{"arch": "vit", "model": "segmentation model", "dataset": "coloured fractals of 300 iterated function systems on busy backdrops", "crop_scale_min": 1, "num_classes": 2, "norm": "rmsnorm", "hidden_act": "swiglu", "head_dim": 32, "parallel_block": false, "inner_norm": false, "max_steps": 9400, "batch_size": 256, "weight_decay": 0.06}
Rows from block 3 of a small segmentation model, named by matrix and row number. Rows with one number belong to one neuron. Each number is 200 + 40 x the weight over its row's rms, rounded and kept within 0 to 999. All counts start at 0.
After each neuron's rows are labels from the 100 images, of 14848, where the neuron reaches its largest size: "colour at peak" is the nearest of a few named colours to the mean colour under the peak; "responds to" is what is common among them. Only what is clearly more common there than usual is listed. The data: coloured fractals of 300 iterated function systems on busy backdrops. In brackets: how many of the 100.
# gate: MLP gate (model.blocks.3.mlp.gate.weight, 768x256), inputs 128-255
# fc1: MLP up (model.blocks.3.mlp.fc1.weight, 768x256), inputs 128-255
# fc2: MLP down (model.blocks.3.mlp.fc2.weight, 256x768, transposed), outputs 128-255

gate.406,100,242,204,212,186,213,171,284,248,228,112,187,312,147,207,177,122,222,247,176,173,151,188,206,166,231,167,135,244,237,109,195,235,207,166,154,172,236,146,221,166,179,226,199,220,225,203,132,150,256,221,193,275,182,266,230,243,188,184,283,247,204,218,205,226,282,245,230,229,148,282,252,227,192,238,264,141,223,218,209,263,143,193,189,230,215,182,286,288,259,175,205,263,193,182,193,232,169,176,199,217,183,223,238,202,192,274,214,193,241,201,230,179,152,224,176,193,189,188,200,232,226,237,195,182,194,198,137
fc1.406,267,173,200,155,223,221,199,182,154,143,280,145,222,269,156,178,242,270,216,247,253,221,126,154,218,203,210,253,232,241,215,185,223,216,252,207,183,224,230,137,218,144,181,203,211,194,124,232,167,146,220,223,220,244,162,145,159,186,213,149,191,216,247,226,238,153,168,195,213,257,157,185,223,269,217,270,222,248,227,227,195,213,234,176,232,172,175,133,158,107,198,184,136,182,200,198,190,225,283,250,290,226,166,228,197,232,196,177,188,196,207,147,263,243,254,147,169,154,181,201,219,173,221,276,271,214,129,211
fc2.406,202,150,216,225,185,237,216,221,184,204,233,164,213,224,164,163,213,204,159,187,200,173,251,166,206,247,195,169,253,205,161,220,172,188,166,179,201,216,120,88,173,192,274,126,260,120,222,227,170,228,258,211,188,189,232,101,202,180,191,252,250,197,151,244,216,160,178,255,168,167,218,280,183,189,85,263,185,172,210,235,140,211,222,238,207,198,203,202,175,169,131,241,252,201,203,216,183,209,199,210,260,265,197,215,181,222,249,202,240,229,115,181,205,196,226,214,208,179,213,172,197,230,206,201,141,253,199,227
colour at peak: white (31)
responds to: black (35)

gate.623,211,208,206,195,192,253,201,272,244,185,171,194,219,257,235,169,165,175,209,204,217,171,315,234,185,181,102,240,252,226,198,95,240,274,209,233,156,191,196,217,252,152,172,174,200,249,154,227,223,190,145,131,268,215,185,176,219,200,234,118,208,154,115,151,186,124,218,178,179,177,200,238,239,240,182,179,318,189,173,220,139,237,128,291,136,199,160,279,173,253,174,157,183,224,218,133,216,204,198,242,185,227,193,220,220,207,154,218,173,199,192,265,251,218,200,170,210,248,207,237,148,217,183,233,81,175,195,162
fc1.623,197,240,250,156,197,218,185,266,185,218,210,205,218,269,191,151,169,218,237,203,194,196,202,209,176,191,184,174,222,188,221,214,253,257,221,190,108,227,186,164,257,180,209,221,261,226,286,204,293,245,258,160,169,258,194,188,208,204,255,143,242,256,227,104,215,183,206,222,191,165,214,183,241,188,152,150,223,222,209,232,172,188,213,260,192,175,179,211,290,191,256,136,159,253,194,154,143,167,306,220,255,187,149,206,235,241,190,257,216,207,190,173,171,207,253,144,123,211,170,215,179,203,230,250,157,182,200,166
fc2.623,202,199,233,263,195,209,271,191,251,197,190,242,115,151,128,171,266,186,214,163,191,235,183,186,229,103,164,194,249,251,152,183,248,151,250,195,244,216,228,163,213,207,285,130,241,211,240,165,193,188,139,233,218,230,182,247,239,235,190,269,206,217,170,290,180,247,231,164,277,117,133,230,139,214,168,240,238,235,242,198,172,206,232,190,162,117,174,209,176,193,219,239,257,234,142,190,179,231,189,221,103,198,206,177,154,236,186,189,124,182,137,203,234,170,213,167,150,230,249,181,247,169,227,171,283,201,191,215
colour at peak: grey (65)
responds to: red (41)

gate.467,203,279,208,192,221,175,151,199,211,196,213,253,167,200,159,118,155,193,154,226,284,246,171,140,242,131,229,167,306,197,158,199,165,228,133,206,241,216,157,196,242,175,261,185,223,167,161,141,240,180,84,221,181,156,277,187,184,196,157,231,162,217,203,202,131,167,263,225,181,232,170,249,217,235,201,133,236,204,257,253,206,225,227,201,206,215,209,166,198,261,183,150,230,252,221,157,187,229,161,269,150,149,246,230,223,172,189,201,193,193,289,253,160,145,173,170,244,288,193,157,163,222,203,227,292,151,211,155
fc1.467,235,178,227,274,183,202,188,254,137,191,184,172,204,208,191,194,186,161,281,168,106,166,226,246,172,258,162,260,138,200,246,218,154,101,252,247,161,196,184,158,137,207,173,226,110,223,243,190,217,203,196,205,201,184,184,184,186,259,243,210,192,274,257,194,206,145,180,218,236,181,206,171,172,176,211,236,214,155,147,176,153,176,220,172,165,213,164,215,146,215,257,267,191,153,239,265,196,242,202,163,162,198,179,208,199,132,165,261,279,183,227,168,196,232,228,175,237,112,221,320,184,257,263,194,121,226,238,197
fc2.467,252,172,188,187,183,133,99,248,170,162,135,137,161,145,236,163,263,140,199,228,228,195,259,262,180,229,242,270,168,223,154,215,170,176,252,131,278,226,212,225,221,245,229,249,174,188,183,200,191,161,183,177,178,201,246,174,233,238,187,170,189,230,212,181,146,220,225,185,190,112,171,298,222,210,218,180,201,238,162,218,230,237,163,191,273,129,223,146,194,189,159,147,227,200,243,165,303,179,157,250,182,147,168,275,184,204,196,179,192,233,194,165,196,130,118,227,195,191,190,152,175,161,201,170,240,201,126,213
colour at peak: brown (56)
responds to: grey (66)

gate.215,260,141,167,215,213,177,170,252,219,226,251,158,268,212,213,172,233,244,205,161,241,235,249,100,231,173,227,165,193,251,244,227,277,191,178,157,171,262,227,197,223,229,131,175,256,151,133,183,228,137,254,219,153,216,273,197,217,189,189,232,186,250,137,201,193,169,145,255,163,171,228,182,263,231,338,245,256,236,191,260,114,232,152,164,173,191,138,249,193,236,210,153,253,214,231,249,184,227,185,240,191,189,168,216,242,155,179,146,132,151,164,168,219,175,234,194,214,186,187,140,205,213,219,198,222,238,165,166
fc1.215,140,190,182,233,133,228,225,209,101,207,176,159,219,193,225,201,211,218,131,218,234,109,235,154,206,195,236,151,179,231,193,195,172,133,193,225,164,294,192,183,192,270,186,204,157,158,176,211,221,159,209,232,227,237,225,205,150,212,246,241,190,146,139,121,235,142,157,192,220,172,193,184,193,216,196,222,127,184,207,196,158,184,122,231,174,260,171,179,271,257,149,91,249,122,263,165,185,164,192,181,260,239,151,220,184,247,212,157,152,176,171,140,183,162,210,210,238,258,201,212,147,189,183,140,187,213,168,215
fc2.215,225,225,151,244,242,190,222,268,189,180,250,152,219,227,175,166,235,191,216,191,167,160,189,205,317,261,131,232,167,144,223,216,174,138,181,198,259,124,165,194,272,179,201,216,229,167,209,228,155,217,166,201,175,195,178,204,220,189,156,183,171,212,259,257,224,211,218,189,175,201,286,232,178,145,261,231,261,204,167,193,202,155,154,158,228,210,165,199,236,182,256,253,181,240,96,236,201,280,187,227,170,191,180,237,257,163,180,251,182,239,225,253,154,166,185,211,267,131,257,160,237,172,168,222,246,227,200,182
colour at peak: brown (60)
responds to: grey (65); teal (30)

gate.20,181,179,188,151,208,155,281,239,125,221,192,243,243,182,212,211,201,247,225,200,219,166,235,178,250,183,215,281,185,191,200,160,194,208,259,192,148,241,216,179,186,226,232,195,204,197,172,197,254,186,253,204,186,174,271,215,192,171,220,156,166,233,170,253,101,192,246,236,208,165,230,239,200,152,174,227,224,138,202,218,171,193,132,231,241,170,151,162,242,202,236,258,141,182,250,160,230,209,236,155,169,284,250,202,147,241,169,179,197,260,191,182,142,182,293,142,195,161,265,165,173,219,276,187,196,168,294,143
fc1.20,158,167,276,173,238,185,239,269,223,140,258,201,180,248,234,194,200,187,176,231,153,137,175,181,190,193,128,269,206,218,174,172,191,195,201,251,178,273,205,133,189,218,258,176,214,186,175,119,184,165,210,201,186,194,238,215,223,125,174,151,188,221,124,245,156,189,243,220,223,244,241,200,250,163,169,222,178,182,247,219,201,154,198,200,199,195,166,163,189,199,262,240,185,152,232,220,287,189,340,171,176,172,191,289,184,161,236,144,282,181,226,210,201,222,240,173,211,211,262,166,191,218,263,145,220,216,294,189
fc2.20,281,238,163,217,221,224,144,255,191,225,152,189,204,137,261,223,219,181,140,198,150,178,234,169,245,167,223,251,218,226,139,210,224,178,124,136,270,126,277,161,94,128,176,220,239,182,158,236,153,186,164,229,207,210,157,252,193,228,204,209,130,271,193,233,234,212,189,194,217,217,183,228,209,216,255,168,210,246,215,179,211,214,298,217,235,133,211,161,277,221,234,154,230,165,167,245,243,168,194,132,261,216,232,179,179,233,170,194,252,223,161,162,205,189,285,229,124,171,259,139,210,168,184,303,197,227,186,203
colour at peak: brown (76)
responds to: grey (83)

gate.436,177,148,188,151,252,161,303,264,244,243,203,228,169,153,267,191,186,210,266,216,199,163,211,186,177,170,148,249,180,190,221,195,180,203,148,229,217,205,160,217,270,147,206,257,246,308,217,205,182,202,111,228,212,188,259,191,152,196,242,178,158,219,181,198,198,190,214,162,252,182,109,213,249,200,194,162,187,146,119,231,217,154,224,298,143,219,164,178,303,158,280,227,211,228,170,187,150,177,203,176,190,164,196,203,232,210,203,229,164,186,217,167,237,205,227,218,225,197,205,244,184,130,157,205,255,217,192,208
fc1.436,259,177,178,179,275,223,176,210,204,259,171,156,107,171,238,212,216,227,301,192,207,216,223,134,159,239,133,201,208,186,211,211,186,167,164,212,254,202,181,222,253,130,166,207,191,246,177,215,125,158,169,194,205,200,209,224,109,184,195,217,155,207,163,172,248,177,180,223,210,176,149,164,222,168,229,179,201,195,182,287,134,172,162,287,130,176,226,127,277,227,313,163,186,235,226,188,144,214,195,200,187,168,166,115,216,201,154,296,204,178,176,196,195,165,232,245,207,219,172,222,194,162,142,195,220,261,170,187
fc2.436,238,212,254,193,194,137,197,150,200,214,160,169,194,135,159,197,269,157,176,206,136,120,204,231,193,220,153,177,252,187,238,227,228,227,200,202,159,269,151,221,181,240,196,312,188,226,196,225,196,258,189,205,144,142,212,211,226,163,199,243,191,212,168,188,130,289,210,226,182,260,225,242,232,195,141,159,177,158,199,212,254,140,140,174,226,200,193,146,161,275,189,207,172,188,270,274,225,195,213,210,279,261,219,270,261,263,209,166,236,198,236,239,116,168,278,192,223,209,196,169,224,146,171,238,150,186,274,167
colour at peak: grey (58)
responds to: red (71)

gate.95,117,175,239,226,229,155,108,182,166,212,212,153,156,224,193,163,292,146,237,206,145,122,215,207,183,211,208,170,302,168,192,181,114,240,227,165,271,248,178,231,198,242,225,164,247,213,196,199,178,216,252,214,227,119,235,244,110,169,130,152,196,131,115,203,187,147,165,227,199,193,188,195,224,170,203,127,185,263,212,151,175,287,180,164,222,183,233,191,197,227,216,229,237,144,174,243,243,223,177,120,224,192,234,261,215,199,193,240,187,176,253,163,256,242,234,235,243,217,234,148,260,176,232,190,197,238,194,179
fc1.95,246,205,170,202,249,189,179,169,127,200,237,232,154,190,256,195,243,196,184,101,127,196,170,171,232,123,258,227,245,177,182,201,155,76,205,226,231,157,219,175,160,206,214,185,182,194,233,168,218,180,222,252,231,104,134,171,175,151,231,149,178,235,188,196,253,195,236,215,208,240,143,185,156,210,262,205,193,150,179,153,216,216,196,243,160,205,148,183,167,241,211,173,167,124,167,202,199,210,169,131,231,193,213,188,233,177,204,210,273,203,226,160,237,282,245,247,187,113,195,205,255,226,170,203,234,206,156,197
fc2.95,250,221,148,120,164,172,256,213,227,234,229,134,226,130,243,171,185,156,155,228,197,223,274,191,179,236,168,192,109,276,166,195,235,116,213,147,164,190,232,136,238,225,149,153,177,166,130,230,202,210,196,151,185,233,207,197,249,204,265,260,146,201,153,209,240,268,269,156,210,199,238,223,66,322,180,241,226,214,186,162,204,185,161,255,147,174,189,222,215,152,185,154,160,209,118,171,304,116,230,242,184,237,188,194,166,224,254,114,132,203,128,249,193,220,236,145,141,177,217,150,120,273,171,183,200,205,187,148
colour at peak: brown (89)
responds to: sparse (79); yellow (27)

gate.269,168,195,214,194,189,226,184,163,214,231,190,139,284,194,152,262,261,128,225,279,265,173,198,225,178,223,189,212,220,95,255,216,191,134,196,195,176,247,190,178,165,230,191,161,195,189,142,213,218,152,249,165,216,171,188,176,111,187,213,204,205,158,137,169,242,198,270,292,249,243,219,228,163,243,200,170,156,210,214,139,242,251,226,156,195,207,179,191,254,204,253,200,171,187,267,122,174,209,250,267,171,150,171,230,192,143,197,230,195,229,185,190,223,191,122,191,200,212,178,216,270,281,144,226,184,209,199,177
fc1.269,174,155,176,202,224,272,261,151,230,211,206,196,246,225,165,213,303,111,271,214,250,228,159,153,227,280,204,248,233,153,213,212,183,167,193,231,202,158,221,185,192,219,227,219,219,141,212,269,206,95,222,213,194,255,239,174,160,243,249,204,243,170,186,224,224,160,144,208,120,143,273,213,201,153,235,173,234,177,204,186,160,258,193,211,212,203,185,192,237,141,221,127,151,200,209,216,250,195,217,178,209,111,156,292,217,195,244,177,209,207,180,178,146,148,189,238,229,154,220,199,242,227,151,163,231,187,160,240
fc2.269,146,195,133,225,230,191,226,247,287,238,202,220,146,200,222,174,166,217,210,236,290,153,142,191,150,251,200,180,223,225,127,178,177,202,226,220,170,174,230,198,194,186,176,205,226,201,167,184,205,314,160,206,214,210,206,193,193,227,149,167,209,185,222,325,249,200,205,155,190,297,221,165,204,99,244,245,207,130,168,179,208,295,237,274,242,199,118,193,221,267,218,199,151,213,186,157,153,192,234,136,220,200,174,204,242,160,194,175,203,201,247,257,148,152,160,190,197,198,175,212,205,166,234,163,266,189,233,204
colour at peak: brown (66)
responds to: grey (99)

gate.491,200,303,215,232,217,209,141,155,330,164,257,180,152,244,162,160,170,237,253,98,213,248,249,171,156,225,141,263,233,164,191,178,192,247,199,214,163,179,263,223,235,180,108,264,188,173,142,237,145,250,168,187,157,213,183,213,215,240,165,182,221,226,168,181,260,211,244,164,248,212,207,164,185,198,248,267,257,220,242,195,246,159,179,242,175,189,181,168,187,191,207,278,275,198,180,209,179,253,181,279,277,161,185,205,184,181,173,249,247,232,175,211,135,170,272,156,184,185,124,210,200,188,173,200,174,194,229,204
fc1.491,224,96,161,144,197,191,242,219,100,228,192,191,203,192,238,232,270,175,161,291,203,159,147,221,246,196,213,94,186,230,227,204,203,165,212,215,177,194,123,152,181,217,297,185,189,233,270,154,250,147,211,167,198,213,213,180,185,149,229,215,173,128,269,228,171,192,168,217,160,188,222,238,203,140,169,153,164,190,118,219,146,209,211,234,231,224,255,226,235,212,219,151,173,181,197,211,198,147,181,154,170,218,196,170,243,208,224,137,173,188,176,199,230,231,157,304,224,248,284,192,152,224,197,241,217,163,189,197
fc2.491,188,261,264,162,227,161,197,176,244,249,172,105,142,252,149,193,184,215,216,121,218,193,266,213,141,215,180,244,186,149,198,163,186,211,216,194,216,176,181,225,233,108,119,245,195,117,166,237,148,259,155,126,277,203,205,252,182,196,164,215,207,166,191,203,252,228,234,168,176,173,201,142,172,213,147,202,235,238,214,185,200,204,205,210,127,197,188,138,224,183,217,230,155,190,228,165,177,274,182,283,185,191,187,228,189,223,191,230,208,189,276,212,156,112,257,168,181,199,152,175,247,191,186,203,171,181,175,190
colour at peak: black (40)
responds to: white (36); pink (28)

gate.9,199,198,273,164,160,223,207,192,231,148,240,244,171,208,243,171,212,267,168,185,185,178,233,222,219,266,177,157,150,205,252,177,134,213,208,169,212,214,231,175,213,190,157,184,230,185,196,179,183,245,221,210,203,231,164,213,211,130,209,234,208,241,184,221,259,176,232,170,152,91,235,234,159,231,236,206,215,256,311,234,220,145,170,229,182,144,193,234,239,161,178,208,151,229,223,245,256,149,233,148,185,147,234,166,205,168,216,175,263,165,230,165,245,237,182,117,212,185,109,194,169,283,261,185,285,136,176,217
fc1.9,180,141,231,161,200,229,189,151,183,178,217,253,169,200,188,230,211,166,198,224,237,194,257,254,184,218,199,143,153,243,310,226,256,117,204,120,192,125,211,183,183,273,221,167,232,159,206,248,212,238,231,247,215,222,182,223,96,100,177,185,155,124,162,198,229,174,172,171,187,95,244,138,214,177,239,199,176,215,239,205,226,139,308,239,214,304,147,185,129,214,183,190,160,240,191,254,312,172,152,143,215,219,225,228,215,178,151,238,171,142,225,221,179,248,168,131,196,129,187,244,147,204,245,188,218,207,223,199
fc2.9,278,255,153,219,209,221,144,197,156,166,176,136,200,243,230,171,212,280,186,147,213,188,254,126,244,166,154,161,180,199,179,198,207,162,156,257,185,223,140,190,174,175,135,196,244,188,153,164,193,188,223,161,254,210,111,250,198,224,169,253,213,255,191,295,244,170,188,243,123,228,211,241,154,145,217,178,217,186,206,246,212,231,169,181,230,128,153,211,194,247,293,207,263,152,128,201,162,222,179,224,194,243,213,191,196,258,240,189,213,182,254,270,199,145,183,202,231,171,191,174,254,187,231,158,246,258,225,263
colour at peak: brown (85)
responds to: grey (48); pink (44)

gate.653,167,231,199,172,154,291,213,188,214,180,142,253,199,218,225,155,156,178,245,264,238,155,204,147,234,214,241,138,230,209,237,244,207,179,218,156,208,190,200,179,144,245,180,224,191,153,181,187,143,240,245,222,173,251,182,166,148,234,201,190,208,142,204,241,216,161,197,212,270,168,167,308,202,179,162,174,197,220,196,174,195,163,248,292,238,168,227,199,165,221,183,163,207,235,206,197,214,166,161,179,188,196,154,232,187,213,189,255,171,208,203,201,182,198,244,230,221,161,244,159,138,234,181,213,241,127,234,201
fc1.653,152,179,142,219,197,201,209,211,119,215,155,159,226,183,198,249,186,189,180,224,168,193,213,203,200,133,180,196,184,184,168,190,189,304,266,216,236,230,264,256,237,190,177,204,172,267,170,158,204,243,188,209,157,162,222,186,220,158,157,136,149,243,197,265,232,233,152,227,137,190,242,180,177,209,173,210,195,167,191,226,211,235,180,167,244,140,183,208,214,107,141,259,146,249,199,258,185,151,159,230,194,152,135,128,276,169,146,195,242,179,233,183,218,310,167,214,237,228,158,235,274,233,152,165,211,190,134,193
fc2.653,242,174,196,179,233,189,185,255,176,179,301,188,199,187,211,198,254,254,200,140,161,190,189,229,202,250,160,237,190,206,185,224,160,162,186,211,201,173,172,182,202,162,217,200,233,189,246,190,170,149,234,162,162,191,228,206,183,236,277,184,181,238,179,156,147,234,174,205,146,176,208,216,220,251,212,182,131,226,164,218,191,213,255,31,157,239,183,173,153,174,176,191,215,161,212,159,219,251,143,116,162,227,224,234,166,147,206,167,283,224,210,260,179,248,116,215,182,173,171,277,152,145,240,186,176,228,161,253
colour at peak: cyan (35); blue (25)
responds to: blue (39); teal (38)

gate.671,211,250,240,184,175,154,194,200,262,254,178,138,122,213,210,240,194,258,176,250,252,166,212,218,183,232,211,204,266,174,162,186,218,102,206,200,262,220,235,241,219,260,162,260,251,159,236,232,216,243,210,261,239,161,191,203,229,126,136,177,218,177,260,237,161,196,230,220,267,234,120,183,195,170,198,261,160,260,225,179,169,222,224,196,211,250,202,236,198,223,197,185,278,216,237,286,216,247,233,119,126,204,227,175,255,239,170,216,227,237,166,183,242,249,210,183,213,184,233,205,224,156,243,140,194,208,231,223
fc1.671,151,254,218,112,240,192,186,150,312,258,199,169,189,222,242,190,164,268,202,178,286,146,177,193,241,208,191,176,244,143,171,125,192,183,209,184,172,168,171,219,203,214,193,302,189,161,200,210,253,289,176,243,234,179,185,186,220,141,154,265,146,202,181,206,234,229,158,248,226,145,182,196,147,208,263,229,175,272,153,157,164,190,232,263,227,195,246,205,230,193,213,218,128,201,192,244,170,173,210,177,215,246,138,182,262,244,288,143,222,139,162,229,223,221,208,228,239,177,236,158,206,137,227,112,231,194,233,205
fc2.671,226,185,236,218,159,224,222,205,199,120,190,183,200,215,214,161,241,178,210,151,150,233,258,226,251,286,241,174,196,225,179,199,189,158,190,161,155,205,239,176,161,190,232,190,223,261,237,128,161,239,193,236,206,236,180,222,201,182,256,155,122,178,204,211,171,176,163,136,231,174,253,210,208,188,153,245,245,172,229,107,333,182,138,181,235,183,126,117,174,141,186,196,201,269,228,178,191,190,176,215,241,190,197,173,191,205,223,217,214,191,257,185,238,232,154,214,122,192,211,232,290,143,192,257,151,214,268,227
colour at peak: cyan (64)
responds to: teal (95)

gate.636,218,199,178,214,215,184,145,247,196,171,215,147,221,208,138,223,210,207,221,217,183,289,254,202,202,250,86,215,235,204,190,221,229,248,216,170,161,120,206,157,219,191,281,197,138,214,245,145,197,221,116,234,232,190,178,132,234,204,190,217,174,173,198,201,195,188,232,176,262,128,179,193,173,187,179,261,235,124,190,165,214,181,163,259,223,238,138,235,211,144,188,122,193,182,189,212,231,133,207,223,140,248,270,216,195,252,192,205,159,166,279,141,183,191,231,236,210,179,152,246,209,159,239,233,224,141,185,186
fc1.636,242,212,221,223,230,200,180,185,197,175,225,144,131,224,166,198,234,238,191,220,155,302,212,203,244,258,162,222,219,197,163,237,239,192,200,182,184,169,204,91,201,218,199,94,173,198,224,92,241,260,146,221,213,244,176,118,222,163,194,186,191,232,164,160,147,184,205,171,212,172,220,173,188,211,198,217,341,149,178,186,210,185,198,311,203,181,170,231,226,139,169,166,180,159,189,229,290,137,254,220,130,228,233,236,166,226,268,238,199,237,232,168,239,187,198,248,154,174,144,206,174,187,283,234,221,129,165,173
fc2.636,193,195,256,175,192,230,203,136,228,182,221,245,187,229,205,216,191,216,213,137,186,98,169,192,177,200,184,221,230,186,246,204,211,187,165,209,313,225,145,188,227,197,166,243,236,289,203,209,166,179,186,186,253,248,173,246,238,138,195,199,218,241,244,206,200,223,179,201,172,150,249,238,206,145,187,132,212,254,171,273,190,154,194,159,187,184,269,166,248,208,222,212,249,174,193,206,195,220,180,203,233,185,124,172,265,203,252,203,196,298,134,228,207,214,191,178,106,241,226,222,187,212,172,197,267,232,164,199
colour at peak: grey (74)
responds to: sparse (62); black (31)

gate.656,189,152,236,154,110,222,146,233,209,199,179,226,220,186,165,115,210,226,247,156,220,190,250,138,243,140,199,243,179,274,162,183,175,202,202,155,222,186,142,224,203,154,184,169,175,188,227,169,203,198,172,214,213,185,180,139,193,292,153,252,197,225,169,155,175,236,203,201,208,198,202,219,223,149,275,223,228,209,249,182,237,174,208,153,154,224,237,257,248,127,201,206,140,215,128,211,224,119,196,195,219,258,158,171,265,183,225,187,156,209,164,247,286,202,243,251,142,215,223,166,215,177,185,217,174,181,204,211
fc1.656,218,177,209,200,283,223,178,285,240,158,203,233,264,249,189,187,197,155,215,159,139,186,189,269,140,221,215,182,132,129,201,202,278,217,239,217,214,215,251,168,179,229,133,194,140,183,198,209,201,206,259,241,187,160,225,173,169,132,233,141,213,198,208,254,124,161,169,157,151,237,157,170,179,222,163,144,201,166,242,225,193,215,161,159,245,151,235,177,179,161,138,150,210,198,202,151,185,195,188,245,169,225,232,115,186,202,268,232,240,285,168,199,172,173,200,134,224,196,185,277,114,173,285,211,262,268,174,188
fc2.656,173,226,140,272,109,191,157,175,143,202,210,210,205,145,164,202,194,218,165,269,225,299,241,196,171,176,242,140,153,196,250,124,169,104,211,190,253,172,185,266,184,188,242,199,226,222,207,259,170,215,137,192,226,222,251,176,210,218,144,276,164,203,164,131,261,242,179,203,196,198,231,200,213,216,119,186,261,200,213,218,234,233,157,225,138,205,265,213,167,139,262,228,166,176,166,181,193,166,252,163,157,266,205,185,210,241,194,186,179,226,204,169,294,194,211,180,208,204,209,138,243,181,118,210,112,176,171,239
colour at peak: black (55)
responds to: white (51)

gate.641,214,194,171,206,141,226,257,203,242,176,270,206,204,238,224,231,179,249,274,176,206,174,205,184,219,256,181,264,302,139,284,265,216,106,278,219,264,179,231,215,250,160,279,262,213,205,214,247,148,263,179,136,173,279,190,152,200,247,222,171,185,265,202,238,214,246,248,246,181,225,151,228,151,170,221,197,216,189,190,250,201,225,166,200,169,178,265,242,163,206,262,190,102,196,160,201,210,253,179,218,225,207,245,250,251,241,137,170,163,146,237,254,210,233,235,191,200,217,239,216,268,182,191,245,213,217,150,284
fc1.641,236,251,205,169,163,196,184,201,195,204,269,199,204,215,220,243,188,207,283,255,197,167,216,111,218,283,238,213,235,153,157,156,214,139,209,189,239,189,341,266,215,208,242,198,183,200,208,231,131,173,170,239,223,259,150,147,198,283,198,155,189,223,148,212,170,217,240,175,199,164,154,187,132,214,275,202,257,236,153,229,188,187,175,190,209,176,194,271,143,196,235,154,71,211,198,179,190,209,203,236,186,207,143,173,242,229,154,140,159,159,260,147,155,224,225,148,216,220,229,255,205,216,196,247,237,266,151,233
fc2.641,185,229,178,199,126,249,209,148,220,232,280,134,132,154,195,214,208,283,163,193,182,242,259,273,208,252,217,242,217,223,167,156,234,161,284,159,178,237,200,220,138,93,156,207,212,208,210,162,224,242,184,192,176,140,199,226,209,147,233,188,257,147,195,234,258,170,105,199,190,216,285,208,276,194,126,148,175,181,251,193,164,227,159,232,187,229,159,229,266,258,187,185,205,162,223,243,116,211,113,194,167,227,176,217,141,171,185,255,239,175,176,234,163,272,216,141,172,144,203,172,253,203,205,153,243,144,210,224
colour at peak: white (29)
responds to: grey (38); purple (26)

gate.331,236,209,208,186,235,219,211,221,183,199,210,233,133,250,196,184,195,165,165,181,206,118,201,163,157,203,255,200,204,156,281,178,208,202,258,239,181,192,242,231,169,221,224,204,173,164,161,242,244,198,213,201,172,221,142,240,118,210,234,180,223,220,125,157,286,179,245,177,264,167,141,254,203,124,227,173,188,243,248,211,178,278,207,157,149,158,180,216,258,201,155,191,231,276,183,237,181,152,177,211,239,261,209,173,158,203,154,71,277,210,244,191,200,211,255,197,215,208,233,241,276,215,271,197,191,221,190,266
fc1.331,192,247,227,214,185,181,261,155,213,229,194,177,133,215,238,253,168,195,168,182,242,198,174,206,171,220,241,185,180,135,229,167,162,156,174,190,147,185,166,212,168,203,171,203,172,235,269,222,252,170,239,215,262,216,155,255,216,233,212,154,213,234,145,195,278,250,286,195,249,174,195,280,201,139,259,192,194,216,259,263,145,174,202,170,159,166,133,181,246,202,262,200,231,204,170,240,187,151,203,165,254,205,215,233,182,229,135,58,151,214,282,194,193,173,184,190,206,182,209,248,201,190,129,241,153,153,219,268
fc2.331,230,166,202,238,142,110,145,214,160,159,218,251,251,224,166,192,196,228,137,159,232,281,165,258,185,196,184,157,199,230,48,229,249,163,182,217,279,203,122,185,233,264,236,181,259,223,147,194,214,248,214,254,173,183,160,216,244,182,192,244,161,140,258,155,185,166,150,229,221,179,234,195,208,270,206,245,235,153,234,180,232,161,192,217,176,135,219,244,190,176,211,214,183,135,200,230,147,218,227,232,181,265,230,274,245,219,180,245,151,163,145,197,205,220,216,280,136,220,184,151,186,172,206,217,178,243,140,138
colour at peak: brown (96)
responds to: orange (74); yellow (26)